{"arch": "swin", "model": "image classifier", "dataset": "drawings of small networks of dots and links", "train_examples": 97500, "image_size": 32, "crop_scale_min": 0.8, "horizontal_flip": true, "cutout": 0.4, "targets": ["kind", "dots", "dot colour"], "num_classes": [9, 5, 12], "norm": "layernorm", "norm_position": "pre", "activation": "quick_gelu", "mlp_ratio": 2, "head_dim": 64, "fused_qkv": false, "bias": "all", "qk_norm": false, "parallel_block": false, "inner_norm": false, "moe": "top_k", "num_experts": 8, "moe_every": 2, "expert_mlp_ratio": 1, "experts_per_token": 2, "shared_expert": false, "patch_size": [2, 2], "depths": [2, 4, 4], "widths": [96, 192, 384], "mixing": "mixup", "loss": "cross_entropy", "residual_init": "none", "optimizer": "soap", "beta2": 0.99, "lr": 0.0025, "beta1": 0.95, "shampoo_beta": 0.99, "eps": 1e-08, "precondition_frequency": 20, "max_precond_dim": 1536, "one_sided": false, "adamw_lr_other_params": 0.0018, "ema_decay": 0.995, "steps": 8500, "batch_size": 128, "epochs": 11.2, "lr_schedule": "cosine", "final_lr_fraction": 0, "warmup_steps": 420, "weight_decay": 0.1, "adamw_weight_decay_other_params": 0.05}
Rows from block 2 of a small image classifier, named by matrix and row number. Rows with one number belong to one neuron. Each number is 50 + 10 x the weight over its row's rms, rounded and kept within 0 to 99. All counts start at 0.
After each neuron's rows are labels from the 100 images, of 14976, where the neuron reaches its highest value: "responds to" is what is common among them. Only what is clearly more common there than usual is listed. The data: drawings of small networks of dots and links.
# fc1: MLP up (model.blocks.2.mlp.fc1.weight, 384x192), inputs 64-127
# fc2: MLP down (model.blocks.2.mlp.fc2.weight, 192x384, transposed), outputs 64-127

fc1.182:57 60 46 65 64 41 56 45 43 53 30 38 50 58 64 23 65 35 46 46 58 55 49 43 32 59 51 39 53 41 43 50 41 45 51 51 54 66 48 45 44 69 59 57 40 37 42 57 55 34 41 44 40 41 43 67 54 32 49 58 26 56 52 49
fc2.182:39 47 48 61 36 37 40 53 63 57 47 46 56 44 36 41 41 50 41 53 69 67 63 49 31 53 48 51 58 56 50 33 40 43 50 38 46 60 58 44 45 65 41 36 42 52 45 47 40 31 39 60 69 67 51 55 44 54 40 58 56 49 44 56
responds to: green dots

fc1.2:39 31 54 31 49 50 52 50 40 52 59 60 51 51 41 31 73 47 58 47 45 62 35 47 41 61 62 37 43 58 64 59 45 50 44 55 65 59 55 65 30 58 52 56 56 58 49 57 40 56 44 51 45 45 60 59 42 49 49 62 48 42 26 53
fc2.2:46 58 68 52 60 52 63 42 55 56 50 43 60 75 47 49 21 38 48 35 49 47 53 50 54 50 63 64 39 58 39 41 48 58 55 56 30 33 60 33 54 48 59 43 59 44 54 49 52 56 55 37 57 26 61 41 58 49 48 51 60 54 44 56
responds to: white dots

fc1.102:53 38 52 45 51 46 45 38 56 43 74 40 50 42 58 43 51 63 46 59 27 45 39 44 43 44 46 55 34 35 55 44 62 55 63 48 49 89 51 36 44 58 59 55 52 45 63 50 46 44 43 54 48 62 66 39 57 52 44 54 36 55 51 30
fc2.102:30 49 39 57 58 45 44 50 57 29 29 66 40 72 42 36 51 36 53 47 49 67 60 39 55 54 41 49 54 48 56 45 44 43 49 53 48 42 28 47 48 37 67 49 37 52 52 36 38 52 67 46 44 47 52 42 42 58 56 59 52 55 49 69
responds to: complete; yellow dots

fc1.175:33 60 69 58 44 37 56 62 37 41 43 49 47 32 39 45 52 40 44 36 56 55 51 54 52 71 61 41 34 52 60 51 50 61 52 37 46 54 67 36 51 33 40 50 64 45 52 51 49 51 39 48 49 38 36 55 53 51 36 66 52 60 66 46
fc2.175:40 53 36 41 40 68 54 58 67 54 49 49 51 59 49 56 45 58 48 49 36 33 51 58 46 51 48 57 46 51 55 48 56 52 54 52 34 51 49 58 62 27 67 57 46 27 45 51 52 32 53 46 61 53 55 56 51 59 64 40 42 40 57 43
responds to: teal dots

fc1.146:59 52 68 45 31 48 57 56 48 52 55 26 46 58 48 53 45 60 57 53 49 59 34 41 53 58 53 62 59 49 51 42 45 51 29 49 46 65 40 40 63 54 55 46 49 35 35 38 50 59 35 42 57 57 60 51 51 52 35 42 44 37 44 62
fc2.146:41 55 36 52 49 54 61 58 47 38 46 62 39 43 61 49 45 48 46 37 49 72 47 53 51 25 61 39 38 53 36 43 49 27 35 55 69 46 42 57 56 57 28 57 59 40 63 30 44 44 44 55 48 43 42 48 40 65 56 71 54 49 54 62
responds to: grey dots

fc1.288:72 56 56 47 52 50 51 47 45 55 39 58 52 72 52 64 54 54 53 25 44 51 42 53 37 57 47 59 50 46 38 53 49 58 58 46 61 66 55 53 41 41 32 39 36 48 60 45 52 60 44 63 37 32 37 48 50 40 47 65 31 42 39 42
fc2.288:49 43 39 69 54 47 35 44 58 54 49 59 51 55 59 45 41 46 54 43 68 34 68 38 48 57 53 51 57 50 53 34 51 52 47 49 53 34 50 44 31 46 45 61 17 57 46 41 65 36 56 39 52 50 62 62 65 46 54 39 39 46 61 41
responds to: grey dots

fc1.329:26 38 64 47 40 56 40 61 38 59 50 45 63 38 55 39 51 34 45 53 46 42 68 35 42 59 58 55 58 47 51 55 44 56 59 32 52 57 33 62 46 50 52 62 43 34 48 45 44 48 41 52 50 58 42 70 39 47 62 55 47 56 25 37
fc2.329:57 47 24 46 49 70 57 45 58 44 49 47 60 21 41 59 47 51 40 36 41 44 34 55 61 47 45 51 42 56 51 42 39 60 46 47 78 46 45 36 68 45 47 49 70 57 61 58 68 55 69 37 60 52 57 53 43 37 40 52 51 49 61 51
responds to: blue dots; purple dots

fc1.222:37 54 49 53 34 40 59 47 41 49 34 59 53 34 33 43 26 67 55 63 50 52 37 49 57 47 62 46 38 64 68 74 50 49 52 44 56 48 50 62 50 61 57 52 56 50 37 44 32 35 60 48 47 57 44 40 38 40 34 56 45 42 62 48
fc2.222:55 47 54 59 67 45 36 64 50 40 54 74 46 54 59 60 45 49 36 49 47 62 58 47 33 75 46 55 62 56 42 57 35 37 42 52 51 69 37 60 62 36 33 41 48 48 73 40 56 47 59 59 55 46 60 56 52 50 68 36 38 53 45 44
responds to: teal dots; blue dots

fc1.75:49 37 54 43 62 50 53 63 53 45 42 59 48 49 49 54 51 59 57 62 45 64 52 54 51 42 70 47 39 45 64 55 47 49 32 78 49 64 41 46 38 67 48 40 47 51 69 56 63 44 58 63 51 30 56 55 26 54 45 41 37 58 63 34
fc2.75:52 48 58 52 60 52 48 46 57 66 40 59 50 65 42 68 64 68 39 48 44 59 37 47 62 39 43 45 50 57 42 52 52 59 39 51 49 26 79 62 41 47 38 49 60 57 44 37 58 70 40 49 44 62 35 61 48 54 64 51 69 48 37 56
responds to: grey dots

fc1.79:58 49 50 44 40 37 55 52 68 84 80 52 68 47 46 60 51 56 61 43 63 42 54 64 35 51 51 45 63 59 83 37 58 47 57 51 40 53 63 47 35 66 57 34 64 42 68 51 45 66 54 50 37 50 51 53 56 56 54 49 43 38 47 47
fc2.79:50 54 59 67 57 62 55 56 63 35 33 43 46 49 47 55 42 36 36 41 41 52 61 28 66 55 67 68 51 40 47 61 49 63 39 61 54 57 69 56 46 58 41 55 34 62 33 48 61 44 59 57 49 67 51 42 49 54 37 48 50 47 48 37
responds to: eight dots; ladder

fc1.115:51 30 74 54 55 51 40 51 31 39 45 67 55 63 45 53 67 47 42 55 35 59 38 57 61 61 60 67 57 45 34 37 56 36 43 48 51 59 56 54 44 43 48 49 55 43 57 50 36 44 54 45 49 30 51 58 48 59 44 39 41 67 44 53
fc2.115:49 39 58 49 32 54 44 63 44 56 66 36 72 73 49 52 49 48 43 53 68 39 38 59 51 47 46 48 42 49 51 56 34 53 34 42 62 62 54 39 57 52 58 44 63 53 52 61 53 55 40 41 50 41 67 46 59 43 46 50 41 67 43 48
responds to: teal dots

fc1.180:63 42 33 53 50 54 61 66 62 48 41 62 70 63 41 64 52 44 50 36 50 33 46 47 62 43 31 43 70 38 48 47 58 56 38 43 74 56 44 53 27 60 52 47 35 56 52 51 57 67 43 46 60 47 71 70 39 52 37 56 53 48 46 50
fc2.180:47 43 63 59 39 47 42 39 49 39 53 54 65 39 47 64 44 46 48 78 55 33 54 51 63 48 39 45 57 51 59 44 40 36 59 54 45 52 52 34 31 50 40 49 60 55 62 39 33 28 49 43 37 64 48 33 61 49 39 54 55 48 48 54
responds to: pink dots; red dots

fc1.273:56 62 46 57 57 75 62 41 49 49 64 60 50 62 48 63 42 50 36 67 55 46 49 27 63 36 56 56 58 48 43 49 42 35 39 44 53 43 18 54 54 28 54 37 64 51 66 63 62 43 49 65 57 26 63 43 59 54 44 60 48 56 46 48
fc2.273:58 56 49 46 43 34 47 46 42 27 64 39 55 42 46 52 50 50 40 41 68 62 60 54 57 57 37 40 58 65 51 38 67 28 46 51 49 55 49 72 49 49 46 52 45 38 35 53 44 44 30 45 66 48 46 52 52 61 51 57 55 51 43 68
responds to: green dots

fc1.370:67 61 55 66 50 59 57 53 45 25 56 48 45 65 60 37 56 45 49 57 64 62 53 35 48 45 49 60 54 37 41 49 37 36 40 65 39 46 45 46 52 60 47 51 48 66 53 60 68 51 44 51 40 50 62 59 60 46 56 47 49 42 57 48
fc2.370:38 35 48 34 65 58 49 61 52 45 38 38 49 64 36 45 32 52 56 70 34 60 54 66 54 72 58 35 45 43 49 50 52 63 52 58 43 71 46 54 52 48 37 37 49 49 41 56 46 33 25 68 60 44 22 52 43 50 69 47 43 67 41 59
responds to: teal dots; blue dots

fc1.357:49 61 62 72 57 40 49 54 53 54 47 44 41 37 59 47 50 66 36 55 47 49 48 64 40 59 57 51 67 53 40 29 47 57 66 48 55 65 26 50 55 63 46 62 55 35 48 39 54 52 48 60 58 60 55 42 60 38 43 50 53 57 52 43
fc2.357:61 38 45 43 49 44 66 44 51 61 59 57 52 59 47 33 51 27 48 38 41 64 45 22 54 43 42 52 46 56 47 52 51 43 63 61 35 50 58 20 54 50 41 40 48 61 65 64 61 48 63 39 53 45 52 42 63 61 58 58 43 31 57 51
responds to: yellow dots

fc1.373:52 40 54 43 60 56 38 54 56 32 49 55 57 47 64 54 53 42 39 37 23 43 58 72 45 34 59 56 45 58 37 67 42 35 52 55 55 56 37 52 47 52 45 44 68 56 42 42 53 39 63 36 62 40 34 61 46 64 58 54 51 65 46 57
fc2.373:36 47 65 49 51 40 60 50 50 40 46 37 38 61 55 61 44 61 50 46 56 41 66 48 56 42 50 58 60 41 46 44 43 56 42 49 44 39 58 52 69 66 45 46 42 56 62 33 68 27 42 65 34 46 49 56 60 57 34 55 62 52 50 48
responds to: grey dots

fc1.239:39 51 47 31 66 53 50 47 60 44 51 52 44 42 48 56 65 57 49 55 42 59 56 44 64 43 65 72 75 35 53 27 44 59 48 46 45 55 54 70 30 43 61 56 65 45 49 46 61 39 53 47 47 68 38 64 52 47 55 55 50 64 38 41
fc2.239:40 56 53 61 30 41 58 54 47 65 56 49 45 55 53 56 63 47 55 43 63 39 65 63 51 25 41 48 35 51 46 49 57 68 41 52 53 65 43 50 71 42 56 54 39 53 45 58 66 54 45 36 56 48 57 52 37 52 47 51 41 38 74 44
responds to: blue dots

fc1.267:54 49 64 21 68 53 43 58 53 46 34 68 59 44 60 50 56 64 57 49 43 45 49 53 60 44 52 58 62 43 58 56 55 53 32 54 52 34 56 51 37 54 60 44 50 37 60 64 42 73 39 49 38 52 51 61 48 42 62 49 58 60 55 48
fc2.267:55 68 32 64 40 71 44 47 37 53 42 40 56 53 63 55 44 44 40 71 52 46 41 59 48 63 42 43 52 57 49 65 53 50 68 34 38 57 44 56 51 32 58 72 50 39 48 52 59 50 37 53 69 52 53 47 45 56 50 53 39 45 53 61
responds to: teal dots

fc1.28:53 69 44 65 49 46 54 39 42 36 52 67 48 31 28 57 47 78 44 46 63 39 50 50 63 38 53 69 54 46 48 60 44 55 51 44 53 51 47 62 59 39 29 45 74 33 69 46 44 53 68 58 74 61 56 58 41 46 39 34 56 55 69 62
fc2.28:58 41 38 48 55 25 42 59 78 59 52 41 45 58 41 50 45 34 54 46 59 43 50 63 48 68 51 45 42 49 51 54 63 56 67 44 49 42 56 51 57 69 33 58 51 53 52 44 69 67 46 35 47 54 41 40 34 62 67 43 59 40 46 54
responds to: pink dots; orange dots

fc1.30:54 56 39 44 63 61 53 46 51 41 50 55 37 39 43 54 54 73 39 37 50 57 40 45 50 48 50 51 57 47 38 39 54 50 59 44 56 63 41 59 58 33 46 55 44 36 63 55 67 59 37 60 38 39 53 34 59 59 50 56 43 68 47 48
fc2.30:51 72 51 62 42 55 50 56 38 20 69 52 48 55 50 66 43 62 40 47 63 30 67 46 52 59 62 63 51 66 42 45 50 55 55 52 54 44 34 47 49 43 49 55 65 38 49 55 60 50 44 25 51 34 50 68 45 61 48 35 39 42 61 56
responds to: green dots

fc1.164:52 55 44 50 48 61 57 57 54 43 74 52 57 31 57 55 51 61 73 53 61 66 57 38 41 62 51 48 47 47 52 72 53 44 38 44 49 45 50 66 46 38 46 49 51 74 66 57 47 59 60 51 52 58 54 51 63 33 57 54 59 54 46 52
fc2.164:52 62 51 49 39 51 66 48 51 60 42 60 46 59 40 49 30 49 45 61 46 47 63 52 61 54 63 59 53 50 49 56 67 63 59 43 43 60 65 40 55 51 41 54 56 56 54 37 60 26 47 44 53 37 61 47 43 63 46 34 46 40 46 50
responds to: pink dots

fc1.186:55 39 65 56 50 48 53 35 51 59 40 51 46 38 64 52 44 58 63 56 47 67 63 39 61 47 43 52 61 62 47 57 54 42 47 45 54 44 52 37 53 56 55 59 54 46 54 50 60 48 55 52 49 39 32 47 53 34 49 54 47 75 31 55
fc2.186:65 53 35 54 44 40 56 37 61 52 59 56 56 41 38 50 42 59 42 44 65 45 57 61 49 61 38 44 39 60 38 56 47 66 62 58 68 50 54 37 48 60 55 62 50 60 50 26 64 36 48 33 51 51 40 44 29 71 61 51 44 34 36 56
responds to: white dots

fc1.11:46 48 37 61 43 47 62 60 77 69 49 59 38 57 35 67 36 60 38 53 52 41 39 43 52 50 46 57 43 24 43 62 62 45 47 47 53 57 33 52 43 58 49 47 37 39 46 55 47 43 42 64 69 61 64 56 35 50 34 44 49 53 46 36
fc2.11:68 42 53 44 51 37 64 40 49 57 58 46 44 45 44 43 26 43 41 52 55 35 52 54 76 44 40 43 53 43 49 58 48 54 51 62 52 45 60 46 54 45 80 54 58 80 50 44 34 45 57 60 58 51 49 56 42 50 45 45 56 55 58 54
responds to: purple dots

fc1.300:56 47 52 44 50 53 71 61 30 59 50 45 59 55 45 51 55 48 44 67 55 32 62 50 43 54 62 50 51 62 38 49 42 57 55 48 65 66 58 55 59 55 46 43 42 44 32 48 40 30 28 55 44 36 54 47 57 56 36 46 59 55 36 60
fc2.300:36 53 44 50 46 44 44 42 55 37 43 48 35 55 57 38 34 34 55 41 49 66 46 62 60 41 39 44 57 42 73 27 58 29 60 61 51 47 41 56 48 52 53 62 57 59 64 47 41 81 61 39 58 52 46 43 42 52 64 31 44 51 49 48
responds to: complete

fc1.350:38 37 51 48 43 46 61 38 53 48 30 54 41 50 56 47 49 47 47 39 49 56 40 47 42 44 63 55 50 60 51 51 49 51 54 69 35 52 52 50 45 51 45 57 58 54 53 53 47 58 41 35 52 43 41 52 48 31 40 44 38 40 54 56
fc2.350:64 36 49 45 50 44 47 51 49 19 54 36 45 46 39 36 46 44 47 59 48 45 45 52 45 44 44 54 45 45 51 50 48 62 44 38 57 52 48 41 64 47 53 53 51 49 36 54 41 29 66 48 44 44 57 43 44 78 44 65 53 42 46 48
responds to: white dots

fc1.230:57 36 54 16 50 44 47 64 48 58 61 45 64 66 45 47 60 58 65 54 66 52 49 49 55 56 36 50 34 52 39 50 46 44 43 58 40 67 44 31 38 47 63 48 50 56 34 61 38 46 48 53 42 59 42 55 48 43 73 61 42 41 65 48
fc2.230:60 40 44 52 69 45 60 47 38 46 36 49 36 53 48 64 44 54 54 48 39 23 47 63 56 60 51 60 27 50 54 54 56 56 36 44 50 24 58 54 62 60 52 54 51 58 58 45 63 55 48 46 59 40 45 54 63 54 35 53 51 62 60 51
responds to: purple dots

fc1.120:51 51 51 51 56 47 69 57 42 52 51 60 48 44 50 49 47 60 50 55 53 72 44 61 70 46 45 42 63 57 69 49 49 42 25 43 51 58 50 50 56 54 56 40 55 36 54 57 45 51 65 55 32 46 48 39 48 56 49 38 53 53 51 48
fc2.120:60 51 39 42 65 43 54 43 41 61 31 46 57 62 30 53 32 27 51 38 51 51 46 67 41 38 68 66 42 29 52 42 40 43 52 67 26 51 56 43 52 71 61 61 43 55 63 45 46 61 57 44 58 60 50 44 53 39 43 47 54 58 45 45
responds to: eight dots; purple dots; ladder

fc1.283:51 52 31 39 61 53 55 54 50 50 32 57 37 40 49 61 36 56 56 56 35 57 47 59 35 54 58 57 25 44 35 75 53 48 57 57 62 34 42 55 62 45 46 49 49 46 58 34 42 59 64 47 47 47 56 41 60 62 49 69 64 48 63 40
fc2.283:53 48 57 47 62 48 64 47 44 59 45 53 56 35 40 55 60 50 34 39 45 49 44 40 42 53 41 65 58 48 67 43 50 40 36 53 62 49 44 51 55 51 56 57 31 76 52 55 40 40 54 51 59 58 40 61 56 41 36 35 60 55 36 57
responds to: yellow dots

fc1.56:52 56 57 42 31 60 52 71 56 53 73 51 53 54 78 64 46 31 59 47 55 41 35 46 33 61 51 44 43 35 63 40 53 51 47 54 59 59 58 25 35 54 44 42 44 43 53 43 52 48 57 33 60 61 47 55 62 46 51 45 48 68 40 50
fc2.56:53 44 44 54 68 44 50 37 49 61 43 31 46 47 39 44 36 60 61 57 40 45 58 50 40 45 47 54 50 71 49 43 43 56 43 61 37 51 35 70 53 55 54 47 42 48 50 59 47 34 46 53 49 45 65 51 44 59 49 44 43 49 49 42
responds to: yellow dots; white dots

fc1.191:36 39 61 50 53 50 57 46 41 40 48 53 25 30 37 53 47 53 31 51 44 33 62 48 45 55 51 44 57 64 55 53 42 45 70 36 42 49 66 55 61 59 38 57 54 55 63 66 37 43 49 58 57 50 53 48 34 41 49 58 50 51 47 52
fc2.191:54 59 42 53 40 56 49 64 52 51 54 33 61 57 71 58 56 41 62 50 53 42 46 50 52 60 45 55 36 65 43 49 56 40 27 46 38 64 39 41 56 46 52 52 26 31 45 35 57 66 46 47 36 56 55 49 61 57 53 36 60 45 58 53
responds to: six dots

fc1.47:66 68 55 47 56 55 44 50 40 57 46 50 60 53 42 66 73 57 57 61 63 49 49 44 51 47 58 49 62 53 55 63 35 46 58 39 28 31 47 49 38 54 52 62 48 59 52 47 52 41 47 52 42 52 51 32 67 35 35 49 25 47 39 47
fc2.47:40 41 56 48 42 53 52 26 63 57 65 45 37 44 47 32 53 37 52 32 49 64 47 43 55 61 41 42 35 41 45 40 47 37 47 64 43 53 61 40 46 57 41 37 44 54 58 62 55 67 56 46 57 58 45 62 57 43 60 50 46 49 54 57
responds to: complete

fc1.64:47 67 59 42 59 47 49 55 45 43 21 53 45 69 45 50 60 45 45 50 44 62 40 61 62 55 38 58 47 51 54 47 30 42 61 45 56 56 57 51 35 35 61 44 57 54 35 49 52 40 54 67 53 58 63 55 73 61 50 47 56 46 56 45
fc2.64:37 43 35 68 46 56 61 43 42 36 56 49 58 41 47 46 36 44 53 36 67 49 55 54 54 32 68 48 38 50 52 32 51 52 34 49 41 57 57 40 68 48 42 56 65 62 64 54 34 41 56 41 47 51 48 49 42 51 54 46 47 54 61 47
responds to: purple dots

fc1.214:42 55 49 37 49 53 63 46 56 59 53 45 20 63 36 45 60 61 51 52 55 50 42 51 58 52 46 49 44 59 51 44 53 38 41 52 49 33 48 40 31 48 39 34 42 45 61 56 33 32 52 62 55 52 51 38 58 27 42 54 42 42 42 50
fc2.214:68 61 53 49 56 65 46 57 66 65 52 63 68 67 55 41 47 38 58 49 41 48 54 51 40 53 49 60 48 47 44 40 68 51 66 46 55 63 50 75 49 63 43 47 44 71 45 49 68 47 42 52 62 37 32 48 34 69 49 43 46 32 41 57
responds to: pink dots; white dots

fc1.96:34 49 56 48 51 60 61 37 42 52 63 52 34 63 62 49 43 41 42 46 37 62 50 45 59 33 50 58 53 46 51 62 41 61 71 57 35 61 53 43 50 57 42 50 37 55 60 62 59 46 38 46 27 52 51 46 55 50 53 75 51 76 55 48
fc2.96:48 52 60 62 33 43 52 55 56 57 56 46 63 57 39 67 54 50 36 50 77 65 65 50 66 56 36 44 47 62 44 61 44 50 48 38 59 44 53 44 52 65 45 39 57 44 61 54 64 55 40 53 66 59 60 32 38 40 42 44 52 59 53 49
responds to: grey dots

fc1.364:33 50 54 61 59 52 60 61 46 59 23 52 56 44 51 31 66 57 35 59 44 58 46 35 62 48 68 59 61 52 63 63 49 47 62 47 66 56 38 54 43 65 45 73 42 43 67 57 44 52 38 51 59 51 48 55 51 45 33 57 48 64 46 43
fc2.364:50 56 56 42 66 55 58 49 43 36 57 38 54 54 66 44 49 46 58 41 58 56 59 45 53 38 25 55 47 30 47 36 47 54 65 41 54 61 57 53 49 68 61 74 63 62 44 39 53 47 50 63 62 48 45 50 46 35 42 65 47 56 57 54
responds to: yellow dots

fc1.151:42 55 51 39 74 48 67 47 46 51 55 65 34 48 59 50 58 48 48 25 60 45 50 63 43 48 43 65 59 34 50 73 58 56 50 66 51 63 51 45 63 46 57 39 52 45 58 53 60 43 49 54 44 44 59 62 63 41 47 57 46 42 60 51
fc2.151:57 51 40 65 38 50 48 61 33 56 38 30 67 54 53 52 36 70 59 46 53 45 57 40 47 33 68 44 52 64 59 54 44 46 56 45 44 45 47 52 45 52 52 52 59 36 46 45 49 36 43 55 42 45 49 53 54 59 58 43 52 59 37 61
responds to: teal dots

fc1.249:54 57 58 47 77 58 55 45 53 40 44 45 40 39 37 62 61 51 57 45 49 62 43 41 47 38 53 59 60 50 52 49 48 39 51 57 58 19 39 50 50 49 30 33 59 41 65 37 45 61 55 47 36 70 58 61 30 54 51 66 39 38 49 59
fc2.249:53 49 45 59 55 49 58 40 58 46 58 35 36 50 56 72 31 49 70 62 49 53 53 71 39 69 43 46 36 40 62 59 38 63 41 54 59 62 71 43 35 52 56 61 56 51 54 46 47 52 58 63 55 47 38 46 52 59 51 43 58 62 46 64
responds to: yellow dots

fc1.206:46 43 67 48 47 57 65 42 41 62 28 50 64 47 53 46 69 43 64 52 43 60 49 46 60 64 45 41 58 62 51 38 53 61 50 45 78 48 47 58 46 59 46 59 49 55 56 65 31 31 60 45 53 27 53 50 54 52 41 56 53 50 48 61
fc2.206:45 53 59 40 39 39 52 38 69 44 51 50 44 55 54 50 40 49 38 37 50 55 43 54 56 64 48 39 55 66 50 54 52 55 62 50 43 60 62 36 50 53 39 53 28 55 50 49 71 40 42 32 50 47 32 54 51 53 58 46 27 54 31 49
responds to: white dots

fc1.107:66 47 58 44 55 62 44 45 43 40 63 52 41 52 65 65 48 54 51 36 39 43 55 33 42 40 61 52 70 67 50 57 51 58 51 51 56 37 42 59 43 43 70 49 56 38 58 64 57 57 47 56 63 52 49 50 58 65 57 61 43 46 46 43
fc2.107:27 50 43 56 41 39 40 44 63 38 41 46 66 43 44 63 52 46 38 63 53 33 48 55 41 58 51 46 49 50 54 38 55 31 40 41 45 67 36 57 46 35 29 56 46 65 61 62 42 66 56 57 59 50 45 41 42 41 47 55 61 65 42 65
responds to: teal dots

fc1.282:49 48 52 48 43 54 31 31 55 40 61 45 44 59 58 52 37 54 49 49 48 44 31 54 46 41 44 46 37 78 59 48 33 44 44 49 50 46 80 45 47 21 48 40 62 39 44 43 46 47 58 58 37 54 44 36 50 59 56 47 56 46 58 55
fc2.282:74 55 53 52 60 44 70 59 60 46 50 45 51 48 39 46 39 52 38 55 65 38 53 45 67 46 37 45 62 39 53 56 48 58 51 59 58 48 52 32 43 52 73 47 58 66 65 40 47 31 32 53 59 50 40 54 53 45 45 56 50 51 49 51
responds to: purple dots

fc1.148:37 63 42 55 27 47 46 57 36 42 45 47 43 55 60 49 73 48 43 60 55 38 46 47 46 63 36 44 55 35 32 43 52 64 54 60 46 41 41 54 52 38 60 54 41 57 50 49 43 71 56 44 67 56 37 25 68 62 45 60 48 38 53 75
fc2.148:49 50 43 41 64 43 56 54 70 52 55 49 50 56 50 55 43 54 45 37 66 76 71 43 45 54 40 47 34 40 55 40 63 40 49 60 54 58 59 77 41 44 57 55 66 44 41 41 44 58 45 46 39 59 57 59 55 53 44 45 46 37 48 43
responds to: grey dots

fc1.58:52 59 51 35 45 44 45 46 52 48 44 60 43 66 35 50 41 74 51 58 46 57 60 69 35 40 67 54 34 58 52 50 45 40 61 45 39 69 55 53 55 63 46 35 38 36 54 46 46 63 65 50 54 66 71 51 70 60 56 60 73 36 52 49
fc2.58:62 54 41 51 43 51 52 49 38 58 55 50 46 32 48 40 50 40 57 42 62 47 40 50 41 38 49 50 65 56 36 49 45 57 46 50 59 53 50 40 57 52 62 56 64 69 54 56 49 41 31 32 49 36 41 75 61 47 34 50 46 50 36 47
responds to: green dots; yellow dots

fc1.303:59 45 44 42 44 46 48 58 51 51 50 71 82 58 53 76 57 40 56 38 62 42 61 42 53 33 42 71 54 53 80 42 37 51 46 41 39 27 46 54 54 37 49 42 50 36 57 50 68 46 34 51 43 48 52 42 29 49 39 48 52 44 53 52
fc2.303:46 60 53 41 42 49 39 72 55 51 66 44 47 51 45 50 44 54 45 47 49 55 46 34 43 57 38 54 62 56 54 38 54 42 48 51 55 73 58 39 43 43 38 54 60 57 49 38 42 35 46 61 59 43 49 41 54 54 47 50 44 66 56 42
responds to: purple dots; blue dots

fc1.60:66 51 51 25 45 56 59 55 42 40 56 59 68 62 53 78 48 41 40 49 65 44 45 41 55 57 49 45 69 55 53 43 42 58 48 55 57 37 72 64 43 47 54 29 48 37 31 54 57 37 37 48 41 56 48 42 55 63 50 55 69 49 57 47
fc2.60:38 62 50 60 62 56 39 36 48 55 44 44 56 53 48 51 34 42 60 51 38 52 49 54 39 39 58 41 49 41 53 52 52 60 50 48 56 67 30 26 47 40 55 61 42 70 23 53 49 51 64 55 35 45 57 54 58 43 29 58 22 60 47 43
responds to: blue dots